A small contrastive audio-text model, trained from scratch.
Model: encoder arch ecapa_tdnn, encoder norm batchnorm, encoder activation mish, text encoder width 320, text encoder layers 12.
Data: trained on melodies that start on their tonic, played by one synthesised instrument, 26041 training examples.
Rows from block 2 of the audio encoder of a small contrastive audio-text model, named by matrix and row number. Each number is 500 + 25 x the weight over its row's rms, rounded and kept within 0 to 999. All counts start at 0. Numbers have three digits each.
Before each channel's rows are labels from the 100 clips, of 14976, where the channel reaches its highest value: "loudest" is the band of the loudest frequency at the time of the peak. Only what is clearly more common there than usual is listed. The data: melodies that start on their tonic, played by one synthesised instrument. In brackets: how many of the 100.
# c30: last pointwise conv (encoder.blocks.2.c3.0.weight, 192x192x1), inputs 96-191

loudest: 1000 to 2000 Hz (64)
c30.63:500479464500453500525500500500469500467500463500464500529500476500532500536500500521477500547500500532500500500500449500448527500521500500500539500500500471500468558500500530500458500500500463500523534455532473500500500478530547527548500500524500523529500500479531553557500500500538534500

loudest: 250 to 500 Hz (52)
c30.152:500458500524500500500550475500447445500466473500500500500500474474536500483500520500522500500500500500535473451500535466529541517500473536531463534500500500500482527515500531500500469540474515461470533500532500500531532500478517500547481473500518500500500541531500543452526500524500500465

loudest: 1000 to 2000 Hz (98)
c30.100:500500500473500558500456500500500500500500500540500500546470500522478480500500500500500500500487500500500500500541500473500472500500500500446500500500500500500500553500523500500500500465532475469526547500500473463527500471500556543500514500500471532556471463469471537500518471452500475471

loudest: 250 to 500 Hz (63)
c30.106:473500470500482500464473500500535477517500523500500500500471500500469459555500455534532469458500477500500478500464500536468526500473500500471500467500500500500538458450467474500522500457539500500543524461472500500474475466526500476457500500500500479465537521500515500546500466500500554459

loudest: 500 to 1000 Hz (63)
c30.97:471500473500465522500475500473500500529500500500479535459539534500500463452500500500500500467500500500500580476479500500500500500500459462500500523546526500480476470524538540469466500500526500500458531469500500500500500535500500430500549535500500500500500520500500524546481500543500500434

loudest: 250 to 500 Hz (45)
c30.105:500460500537500540500461500500469500500464500500500500500500474522466518538500541500526500526534500476473500469468537459500500500477526500480500500481500500500500471469546500500471500500527527548475500466529479500500500500529537470462459500500475500500500546500473500500533500528457500518

loudest: 250 to 500 Hz (76)
c30.32:467500475541561500500500463500500500500466500521525526500500500500500500530500500500500500500551468500500500555477500500500457500460500500500500544471533531479543500500500500470472500543464500543500500500535500463462466500500541540450449500500466461500500500500500500436500500500500500500

loudest: 500 to 1000 Hz (59)
c30.60:454469530466500500536455450465500468500550530500546500500524500459500500500500468459500473500482500551500500500460532500500532500475536532500500500500530466500500471500500500479500500500500500472500500500500500528552500534454500500550479500445500477478523445500500547500500536463500521500

loudest: 250 to 500 Hz (60)
c30.67:460482469500533500520529463519469452476500500500500500500500500455500525541473482500500472476500500500461479500467500500500500500470500500500531500540456520500532500500500500530500500500471530577500500521500500500500500500500550500500450461500458500500500500500500463543480474500433500500

loudest: 250 to 500 Hz (53)
c30.44:500472468465500500500500500500500500529500500500500462484477500500500459469500451551500481456500500526565468500465500469500500500500500500546500500500467500457542536466500533500500500533500500500500465451500460541536544535500537551560529543533500536500554538450545469500500500500500500500

loudest: 500 to 1000 Hz (53)
c30.151:520467455524500527500500460478474463469500550539469500500533525520522500464519520562475539529500500521450520500479471467500465524500500500500529469474468472500500479456500500463462479500500474500500457485463534500500500500525500500500464500500500543469457500500468500475500500521500500475

loudest: 500 to 1000 Hz (57); 1000 to 2000 Hz (37)
c30.116:463500500500500500467500463500524533533470519500533453500500529500500513500478500472500500500519480451478472526466465500473476500500500500468531500500466500533540466500534540548528500500518500520500534532534475466454500500500500500500477475484500468500528479482467537470500520500500500551

loudest: 250 to 500 Hz (59)
c30.41:536477526527529500500476482500500471500500500525500534456468448500459524535479464474462522469473476525500500514466467500500523500500500546500533500500464529500467500476528543530459439527500500464450500500472530500500469500475474541540500500500519479500500500523500500515475500471469500500

loudest: 1000 to 2000 Hz (54)
c30.82:500500500532545478466475476479542475500500500500463500542500500440479500500500469500500465522500474453500500500500500479529500544534471500475500529500500472474500500470541500518529500467464500500500500500500500500500517470459500463500482532468522500442500532500539529500500524546500500479

loudest: 500 to 1000 Hz (47)
c30.160:500500469500457500500459474463450500466500448500456500500528537461500460500500525500500469463500549500500500500500474500500460471500447464500500463550530500549500451500500451500512500500500462500500500500524500542530500500466450500500500500500500500469500500500466500533533500542500529500

loudest: 1000 to 2000 Hz (39)
c30.10:500500475564500474500500500437500548500483500500531468526500500500473532500482500500522531532474479500539500537500447468500500500500500477500538527459500543520500527500531500467500500500528477538500526500500535535473500530519500500500500527500500524467500543524530455475500545466500500463

loudest: 1000 to 2000 Hz (35)
c30.78:459477500478523448500500479500527500500544500500539469530500527500500500500525500500500500542536523500473449500500467500520500452500500500526475500473530500500536529467500500465500500531500500500537476500480500500500465527469527467475500456500438500452500462464500533500532570500500443500

loudest: 500 to 1000 Hz (54)
c30.0:472438500500546462500500472500454500448500465500471500500500500541464500473500500500451470544500525500475474461477543500471500500463500528500500500467453500500521476500500500541500462500456472533485474500500522500456500530516500527451500500500500469474562500500500561500500534532463500466

loudest: 1000 to 2000 Hz (71)
c30.27:500516524479500500500462470500500529500500500537500500500466500500538473475470500524500500500500500500539468463522470500500462500526454479500500500535461526456500500500461500522500500468484500500469500500551456500500460535500463500452500473473524500468540466500500500521531464500442500500

loudest: 1000 to 2000 Hz (40)
c30.96:500465534500473500547500500500500500459500466500475550500471450500500521500500473500500500526500500543475500524538500500528500500469500542500500500548470521556459500500532500456546500500500469500500475527500500500500500479500500463477470500500537535500500500521463538530525473452500522459

loudest: 250 to 500 Hz (73)
c30.177:477500500500532516500500451518553500457500500500500469500500464500537542468500520500500457500458500460500500500500500479469500500500552500532500471473461443500500552500481500500511532521500500500500461500500531478461500500474500500500522500500500500466547467500500500500471479476461466500

loudest: 500 to 1000 Hz (53)
c30.56:487500500527500500475500480500500500500454500500500459520500500500518500500473500500482500523500538473500546500500500500500500500470500540482540500500500541539468500500500520475500475462500530519468500500500530469462533500458525500500461474500500475533500471500489535500470500500500568453

loudest: 1000 to 2000 Hz (49)
c30.172:459530500542529478523500500463500500500530500500500480500434500500500500476500500500500523500522438500500500544529500500500536500500531463474443543532549477457500454500520500551500539472524500500481500500459500500468458500500526500500534500500500476500500500500475538500486461536500458500

loudest: 250 to 500 Hz (48)
c30.101:500448537500527546461500500484461534475500500500500469500500478548456500462520545544500500500477481500469523528500528520474500476500500543526500481500500500528475500472466526450500521500541500541500528537500500500479541524477466476464455500469469500500538500500500520473548467500500500500

loudest: 500 to 1000 Hz (66)
c30.191:481500500500500464469532448500518500500500500524477500464547541472500500500533500545500457500480500522521500500500469465523465500500500500478552528482500500500467526500551472500500521517500522500535500526542467459500517540461500529500535530500500543500469500500521473500500500500475545500

loudest: 250 to 500 Hz (71)
c30.174:500547466500500500529500500534526500500500500547480454463500500500500500553523500540470531468500542500467467469468500500500500500454535457500500500500521500500451500525500451500526482500500475500440500483469500500500500500529458500500451528459472500460533500457464500479531500527475457500

loudest: 250 to 500 Hz (56)
c30.91:454461516560521535536543500522500500554500500500500474500500500530500467500500500476462500500525500552500465523500469530473472500500500546500500500500500500438529500500500544564500500500500500500478500538539500466500500542500451464500500475500464500500500500500500500463500467500500472538

loudest: 1000 to 2000 Hz (54)
c30.136:473500459500474500500484500470500500500459543500524540563500469500455500465448474458500500500500477500524500543473531459500474500500461500500500547527460464478537460475478500500500500532500500467559467500460500537455530500480500528500500477500500500524500474500477500550500500539454477500

loudest: 250 to 500 Hz (47); 1000 to 2000 Hz (37)
c30.57:500500531500457500517500534500519500519500454500500500500500500548476500500468548447500538500468472453500521500500500500467500500520474477463474521500454483544500481500500500500542524472526500500500544500521454500500500518500500480500528500468500478500500532528500526527525525500458500552

loudest: 1000 to 2000 Hz (37)
c30.70:500478475500500536530558450500500500500536500500539500500500543462527460500500500477500537500521500448500500520533500500500537541500500500523500500452470548476500500500500543463500500536500500500452500500500476500521500478536500555500500469500500526548500500500518500546500536500550465500

loudest: 500 to 1000 Hz (90)
c30.163:500522540571500524500500500500536445520538532500467500448500530500500515500500472500500469535521500500526500541461500552500500500500471500500465544500500500530477500500469500469500444516500537500500500540500449537526500500522524561475500500522458471500472500525527500530500540527525540500

loudest: 1000 to 2000 Hz (38)
c30.22:500471500547500500500500500500480544447500500467500500500461472500469500534531500471500535477500500467500543500500500500500500500500466481500500541469500534541482478500500500500521545500533500500500500500542500500500500500500500500536532500446500500457541450500477522551500500467467473455

loudest: 1000 to 2000 Hz (60)
c30.20:500523558500454500500456500500500500500523500500466537527464500500549474440455469500500537500546467500500534500530500500500500500534467449500546541500478522500551470471500500500500481500500500500500500500531500457500536500479460532500500529500515517500500454500500500476457500500527518542

loudest: 500 to 1000 Hz (50); 1000 to 2000 Hz (46)
c30.148:537530500500468523521500500526522515544545500517464528474500500535500500500500500469500477478500446526473500500474525476475468473549520471528480500480476500520500472541500500500500538477474524535472513500500500522500523516480523480500527523500480519500459568530500500547554500500462500500

loudest: 500 to 1000 Hz (48)
c30.24:481477500500461559465542519500532500546473500473500500500558500500466481543520500467480500525500500462500500462500500500538474522500456500474547475451526500500500500500500451525500500500539500474544500453500500500500467500500482500500470557500500500450500500500500442526462500500523475519

loudest: 1000 to 2000 Hz (55)
c30.189:500500500439500500465500500500500500533500500479500475500500500500500500526500500541500525500500535452539500500457478473475500538500500457500500460533500500500440473500500529547500474500500566467500458500474442500527468500465500452553534463500524500500500569500500500472500500500449558453

loudest: 1000 to 2000 Hz (43)
c30.29:456451500500547500467500476500525500457516500479500500500522477543500532520537541500500453544543500542475470521500472500538541460500500524500467500500500500468457475443451500500500467500500478473500468500527500538461500444500500500536500500500482500500525470500500500443500500459459500521

loudest: 500 to 1000 Hz (59)
c30.149:500455500527500528500487500466475537474500500547526543500470528532514467469500500481500500500500526463543467484500500484500500500500519500473500534500548500500500525527500470533467500473474500461530500500500500500500500453500551527466542483453528450500500543476500470500544500515500500500

loudest: 500 to 1000 Hz (49); 1000 to 2000 Hz (42)
c30.42:500500500460535500500500500541500537552500500500536459500474500472500500528500524474458500500500500519500500500500476536471500500483470500522500526533538469500500500500500468454500434456464500500534500473500500470500500455456532547500480522474500500500500523466500552500463500500537458536

loudest: 500 to 1000 Hz (66)
c30.1:471500449527533500500532537500500534500500458453526500538500545500543537500550500542500500534500500437500470472500500500500500500500500500554500456538500500500500468500459500531500483500500500500452500500500500500540500500500500500531521500500465466500500500500518563524500459500500500533

loudest: 250 to 500 Hz (45)
c30.103:453500500500500458500500500522500500500530500557480500545476548500463469500500500520537500544500546500439500500470500531536500500461500500500463526500500469514471500481521531471529457500500500500529526529500500538516500500522518444546500500500542480526500500552500500550542500538500475530

loudest: 500 to 1000 Hz (49)
c30.65:545532500536464525500500500500500500500461478480500482500500527530500500471521500460500521535500500518537500500500466500500516500500532448500547462534500500500500500500500556480500500470529475454472500500500520500524519460476500534500500536465466550452500500531535500468555500567451517500

loudest: 500 to 1000 Hz (48); 1000 to 2000 Hz (42)
c30.25:500528462468535537500469500500500548500500500462500500500546462500500500527500500537500500523500500467458500500540500464500527500525500500500456500516547520500537500500500500477533500447500500540500534500541479500500478500536500500500537473544457558558500500512527500500500500530500500500

loudest: 500 to 1000 Hz (67)
c30.21:500500468500517500533500500514500460500500530500521458517500500451512470500540530500500439500500472478478467471477500454500500483500539500500500500542500545500500500520530500500500500500500500537500500533533545528567471547500449479500500469500500523500468500469517537500540472469533500461

loudest: 1000 to 2000 Hz (48)
c30.50:500450500500500500500551500500473557529500500542500500500469500472472453500532500462479531500500500500500559466461458500500500500500500455500500482532526500455500500500535537537500500500500500500500500500442454531469500500500500458500500468540500541532446534500455544500500500500500530500

loudest: 250 to 500 Hz (59)
c30.128:528500500478462500500500468500500462523451518541447500450500477538500463500532473471531500500500500500542528473500530500500500500500457454500500528465500500433445500500537500474483500475500500500500533500500500500451500444500500526500468500500535471523450530469500500500455539500465526527

loudest: 250 to 500 Hz (55)
c30.23:500534458500543500461500500530500500500500500540474500500452500456500500515458500531500500500528500444500500469463500500525516518458500500531476477477460500469500533534458473500483527471500500541500474500467500445481467500500500500500452475500520537500500500468471536500500518463500526500

loudest: 500 to 1000 Hz (47)
c30.61:465523534500532543549449525531533522500454500500500468472500524500462459500500500500500522528457446500535500500500489537500521500500500457544500500500500500500500500477487469500500500523477539500519521467469525463500500500471532500473538476526472469464500479483463543500500540536542527500

loudest: 500 to 1000 Hz (56)
c30.84:500500477469543500448523500500500500500500461533477561529500500500543500500544500471522500500462500500500500500527500522545466532534471461481453462500533465500500500500531500481537455500500522500500500500452500471500500500500500500466535500500500500500500478480534535521500476459522500500

loudest: 500 to 1000 Hz (67)
c30.108:467500500500500482466500527459521500500521500500500456500500444536461500500475541466527500500472457476500500525528463523500500466500500534500500519500500500531500482475500527527550500526500545500476500500537500482500537472500500500525500500500539500500500525500500500459477521500471462451

loudest: 1000 to 2000 Hz (61)
c30.34:500465472500500500521500500500500456500533541467500456450500500500500500526500524500457474458523517500536500475500500465500500460482500464472500531520500473524546500500500500544528476500500500500476500500472500500525500478471500500474450500500500525500480500500531500524532462450516500500

loudest: 1000 to 2000 Hz (65)
c30.138:500500500471500520530480500500475500500500474472500500500472461456468521465500500446457500500500500500533500500528553500480500500527500500500467500500500500537500500547522526500538500538532471539473454500500500467528534466500500478455500500500541473500447500500500500500527474461500470500

loudest: 250 to 500 Hz (59)
c30.168:533466500457500473500500500500500460500500500472539469500539442500500500521533500574500500500500500548500529545500500500500500458540500500500500500479531523457500500500468522500538500500562464500500500446500476500539500500500500500463500520500500500459500555500500500532461500500524500522

loudest: 1000 to 2000 Hz (94)
c30.87:500500500532466469523500500500500500500500437536500500468500500500448500522500528500480500500500471523500500500518500500500533519500443500481500500500500500500447500449529500500500522500500500500474500500528500500500526500500500522500451500500500475526484535500500500461474474545458566500

loudest: 500 to 1000 Hz (62)
c30.130:551546500456528500500479529500472532468545473500523500500500500441500500534552500522441523521500522500553500516500500500500500500470500555471523500500471500500475471500500533482500469500459520500500525474500500500455518500543534470500500537525536500500527456551482435500555500500500500500

loudest: 1000 to 2000 Hz (44)
c30.93:500457524475500500473500483500522500467500521500500475500500520553535500542519553452500500534546549461466500449524471524553520527500500476500466500513484500520476553500500500500545500500500466527500500535500500526525500500475474500450500500500500500474500550522530500500514500476500458538

loudest: 1000 to 2000 Hz (55)
c30.176:528500500500534500540500500500500500500500500500468500550444500480524500453524500500483500551500447500458500500476523500523500456468513460477527500470458500467500500500500518474500444522500500524465517500475454500500500542543533468545500549500500531538500500500500500500500500500471500552

loudest: 500 to 1000 Hz (66)
c30.146:483500500500528528443500500472500500500516454468525474500529536478500471478463500468500458473500500452531534472500540476517451535500500530532500472500486470451500484468500500500531500500467500519500500500515523537527542500519500500457522526523478500500534500462500500500472470500500500469

loudest: 250 to 500 Hz (56)
c30.162:500456500556552522500480500500500500500541531500500500480500500463529484521500500500465500533500500500476500521500500463500526475500462476543532545535523545500500500446541490471500521500500500542476500462530453500533525500535529500500500516500453547500500500474470482448500457500454500500

loudest: 500 to 1000 Hz (62)
c30.38:500476537500500500500500551500500462525526500500475500500509481500500470476500520561500500481515526500463453463500500516549474500500469500500500500462469500466500500500466500537500528535500500478500468518529474543480490477462469527500541500469476465500531500468500526527534500542526461533

loudest: 1000 to 2000 Hz (42)
c30.19:455530536500500500500500500500500500464461500500500500500500472453464453500500523540500525527500473500500500500500500500500468500462500525532500500500518500464500473477528544500467500500500500500528500500470500500483500500551500500527500482500500474462462500500500455500500500500461500463

loudest: 500 to 1000 Hz (48)
c30.155:500479500437500500500472500522452440500500561500500500500500500459500532480500560464471500500528500527500500500500472470500471500545500470500536531500557500461522544500500500500500500544500466500500500537500485500469528471532544536500523500500448515500500500500538469457500453441500500500

loudest: 1000 to 2000 Hz (55)
c30.185:545471500483452500537524500500472473470533500546500552500542500536500500471500527500436457540500500535500538457469522460500500478500500500533466479551461500500448500548500466500500500468500500500500475500500462500500500500500545500500529500500531500533542500500471500500526470465500455530

loudest: 500 to 1000 Hz (49); 1000 to 2000 Hz (37)
c30.98:500500476500480500478500500500542529500500519470531500474453464500500500451500500521500500469500521500545536500500500500500500500500500522500500475500479500500500500500471521500500465452500471500551529467463500460537479500500500500562500471500467519500500500500546500500500528464500532465

loudest: 1000 to 2000 Hz (45)
c30.178:500500450536522500540500522500500543441469555500477500500500448541500500500462500521500500500500500531500471500500538539535472539474476500500500500500500486538500500481548533468500500525521455500473500500500500500500500500500479471500500500541477552500472500520500471480521539475463476531

loudest: 500 to 1000 Hz (69)
c30.140:452539522556500533473532471526500500527500500500452555462500457472500500530500500530500500500500500500500500500500540548500500500458464500500463500536524533500539500471547528480500500500500456500500500454500456485532500461470539479500531500500500500500530473500500500500500457524482451500

loudest: 250 to 500 Hz (53)
c30.12:467529500500469537500500500500500482500474500522500457500500449500455530469500500500500500473500526468500539500500525500500475500500500500500500542466523456472500477500532500472474533500468500500500541540459521500500500540500500459500457461522500464500485500500500500556500463463483516500

loudest: 500 to 1000 Hz (54); 1000 to 2000 Hz (36)
c30.137:500529500500479548500527500500500500500500500500500500472467500500500500468466500474536500500528484479500468447500500500522464500500500467500500500500500467500500500500526500500458522472522531500513500466474479500500500500542500500500500500500500500500500500500528543468500463464541500500

loudest: 250 to 500 Hz (63)
c30.30:500500500460500523541457500500531500461453500500500468474500523449500500534462500463500500500527447541524475476500500500484520500500468539500500453538500472500500500471458500538462500500463500479500543500500500500525500500500479500475544500500456467500529500479500500500500500542468500500

loudest: 500 to 1000 Hz (75)
c30.83:500519479500465558500525530500531534500461500471526467470500500476564500500533500525515515474527500500500500500500500500533541500500462500500521513500481531500500531517532480500500500500535500534528469500541477500537500518500500531536560500500500500531470517525543500457500500500500460500

loudest: 250 to 500 Hz (60)
c30.13:472533475500453463470500500472500448520500477546529500500500500500463464500500500528458469500527500529521500500530500500463500517500500500535500500514500553500500459473500461475517500477500500548500500500465530537517518500463500500459500465551500500500500537551500500550528500545500500529

loudest: 250 to 500 Hz (79)
c30.43:500500500500535558562500500547500544500500543500500530500523547520500468500500500439500500527500500539500462520480463500515500500500449537500477440472500500454500459500500459457500457474524543500500479500531500472500459500500469551500500500500500500500500500500533551479500500500500500500

loudest: 500 to 1000 Hz (71)
c30.126:448473500500546451446550500471500500500500500500450471460500500500500500470444500500500500500540500500525530444500500456470500500500475500477500539472500530500500500480472520538480464500460463500500500474530544500500500447468500475500517534532531469449472524500500500542500500478457500500

loudest: 250 to 500 Hz (47)
c30.144:463465500524500556480462479500525473500500500540539500548500524536465500523546500466473500500500500528478500480500479500500500452500472467500472500500521500500500462500500459500500500500500500541478457500475536500500538500500500474500500500500527500539455500529500500500462500460461500476

loudest: 1000 to 2000 Hz (42)
c30.184:451500500545500533500535481533515500500555500500500530524500500539535500500500500500500500543536527541516467462475500500517475462535522500532500500500462500500521500478474500473500457500529500500528500500546500533500500480525538500500561467500500500500500486500461468500541531478468500453

loudest: 250 to 500 Hz (65)
c30.62:462500500500474500525500535441500500556441500500500500473500481500500459544466513458478478472500482500500500500500500500500500500500500500472467500500475500500571500500533500536500500544500459500479500500532500472445466500466470500500500472447459500500500500514524467446500500500455500525

loudest: 1000 to 2000 Hz (35)
c30.171:475467500500500500473518500500500500535529500467451536517500460500500476500500500522528467477500500500479500500522540500526500488459540459526500531500500500464480517500471527500553500478474530500530483500465531500527500500500500500500455469500500536526539460534500444449469500500500449521

loudest: 250 to 500 Hz (53)
c30.170:540500500500500535461500517431500476524464526500468500543500500500500544500500454500500500500500535500500539455500500500500458500544500471545471533500458500467500500456500500542471500500500474516474500500500500500500472526500500535500500480500464532541500500500500536500500500451473500462

loudest: 250 to 500 Hz (53)
c30.109:538526500500467500456500485466500500475543542541500531456527465500500524472500470456457500469545526524522529542500525537536500519468450500558518500500474500500500500480500500500500542535476519500542462521500500531540486500541541500500500500500514539564469500521500478546500538480500500471

loudest: 250 to 500 Hz (48)
c30.81:552470471500544452534449530500519462500522500500482500476500500524468481500500500527476500500500486518525535500468500500460500500500500500524525533479525529471540537500500500500531500525500500500462465449500500520522468500500521467526500500449500527482500500452483478500486500461540481551

loudest: 250 to 500 Hz (62)
c30.11:500470451534500459500500525471500548500500473500537500500542470500500546500500500474500526567461551537466500517500465500534534500500557500500528540543473500526500540500500533500500500473537500533500500500500500440534500500500461500471500500500553500500547500500500500500500471500521539443

loudest: 250 to 500 Hz (51)
c30.86:481482500500547535466500457500500539468475474500461500529500447500468530500500500539500500533500469462500500469500475500537500500466500540500470526473526500451500460500500500500523500522500526500500500467462540500545473524500500470474500544466500500524500500544528500500470529500500528500

loudest: 500 to 1000 Hz (56)
c30.58:470455558500537500524500500500523500500543500480486500500454500482528500500500500500517539500524454500555500500500500500500500463470543459500500521500500500469459500532500520471500542500463500467500511500535500500530450500474500500467521500538500500500531539500500500530474500472455531466

loudest: 500 to 1000 Hz (52)
c30.73:500482460500500500475479500470500500524546500500500500539523481471500467552500500500528457500500500473459500500500500539500530500534542500531500500532481529500539530466471523526472500500473500546472539500500500500476525525479500500500522522468527442462539500545500500500468487458500500500

loudest: 1000 to 2000 Hz (37)
c30.95:500472500472454474535555531488468500500476468524526500500466518471500451516500552543500500566500500500500547515525500500546480500500500500533480480500500476500500548500524500500500441546443523500500537500500500500473531532500476500531531543539500548500500500534500468500523500521500469479

loudest: 500 to 1000 Hz (46)
c30.145:500500530472472526500529539482470500500500500474525500500500500465500461500500543466500500478464500483540500500500500500522500500472500483500480500475529546500542500500479555500469500468500500500468500453461471523500500500500462462523536469464466500500457525529500500500484500537500500451

loudest: 1000 to 2000 Hz (35)
c30.180:458459500522500532476538526500500500445516500453500500500500475478500455500536500500464523466500524468458479481527500500457478500500484471500500475479500500500484500500500453522548500476474500500453533527500531460536468500500500500500500467523517500500500500500500541537500500450465456500

loudest: 500 to 1000 Hz (73)
c30.166:500500500500478541500536500500466500530524500500500471500453500466481500526500500520522500436477519500500500455500467500500481521463528516462523500529557500500544547456467500500500500472500469500477500531500500529500500500461523500500500500476471500500500500500477465500500476543500541468

loudest: 500 to 1000 Hz (58)
c30.131:485500526532478551546500500500530540513563531500500475466483485520477472500471471465474538471500500474465500500500470526500522500500500525500500533526471480500500522466525500554500500465461537472522466500466500458500500500500500500500544500525500500526500528461456460520500500500500500538

loudest: 250 to 500 Hz (62)
c30.74:500500544500500500500475476500500452500469500463500500500500500549525521517500552500488469471522500500462500535500459473500480500480484500447460458500531500500500500500500500500500500500549500557529500445537526458500550500500500526500530546480500472500528525538471468464531526500500522530

loudest: 250 to 500 Hz (60)
c30.59:471500544546526553500478500500466500479500500500500476473450476528518500462449500455521500515452480541531500500500481500461500533533500500500470500460500500529500500500500529453500500500543537528500463500500500466459500473540471530543500500469457528479532500462470535531526500500474526500

loudest: 500 to 1000 Hz (76)
c30.124:500547500500500500463456500500520472530500471500466500500536527500513500475533500500470500500457500500454500515500500528500500500500533524451516500484520536435517519531484461526475456500500500479500452523464500500500500471500500565524500544500500548500474517500500524519466552500528479500

loudest: 250 to 500 Hz (66)
c30.169:500500500556500460500500500457500500500545524535500500500500500500500482500500500500534471500519500500514452500500500500500450500469500500455524477500500500500530500500469477537500524526559543500477526500500500457540500517500472500500500500500532450500528500500551500500521500500535545472

loudest: 500 to 1000 Hz (50)
c30.143:500500500543454482500484500500500521520544549500481500554474500500500500530466458529500531500500478500455500523456500500500452526500526529500500485526500539526466523500473535500540500529500500500500479459542456500540500481500500500500500514522500500513500547471500555500546500500500466520

loudest: 250 to 500 Hz (65)
c30.121:500544500500543475471500466532500500500500475518540500535500500520500500500547500481457500544473500520534500500536500500500525520500500500518521500474477500517500500523500500500500467500465500472470500500500542530500500500462461470500500500500500500500500544547522470530545500480500500500

loudest: 1000 to 2000 Hz (58)
c30.15:455529481474466462479522500465500500500500500532472562529470467458500469454538451500500500527500500533500557500500500540475548500500500476472520532500500477549500526500500500500529477522500528539546473523500500546500441500478465500533500500500500500473470534527500462500524528470500500456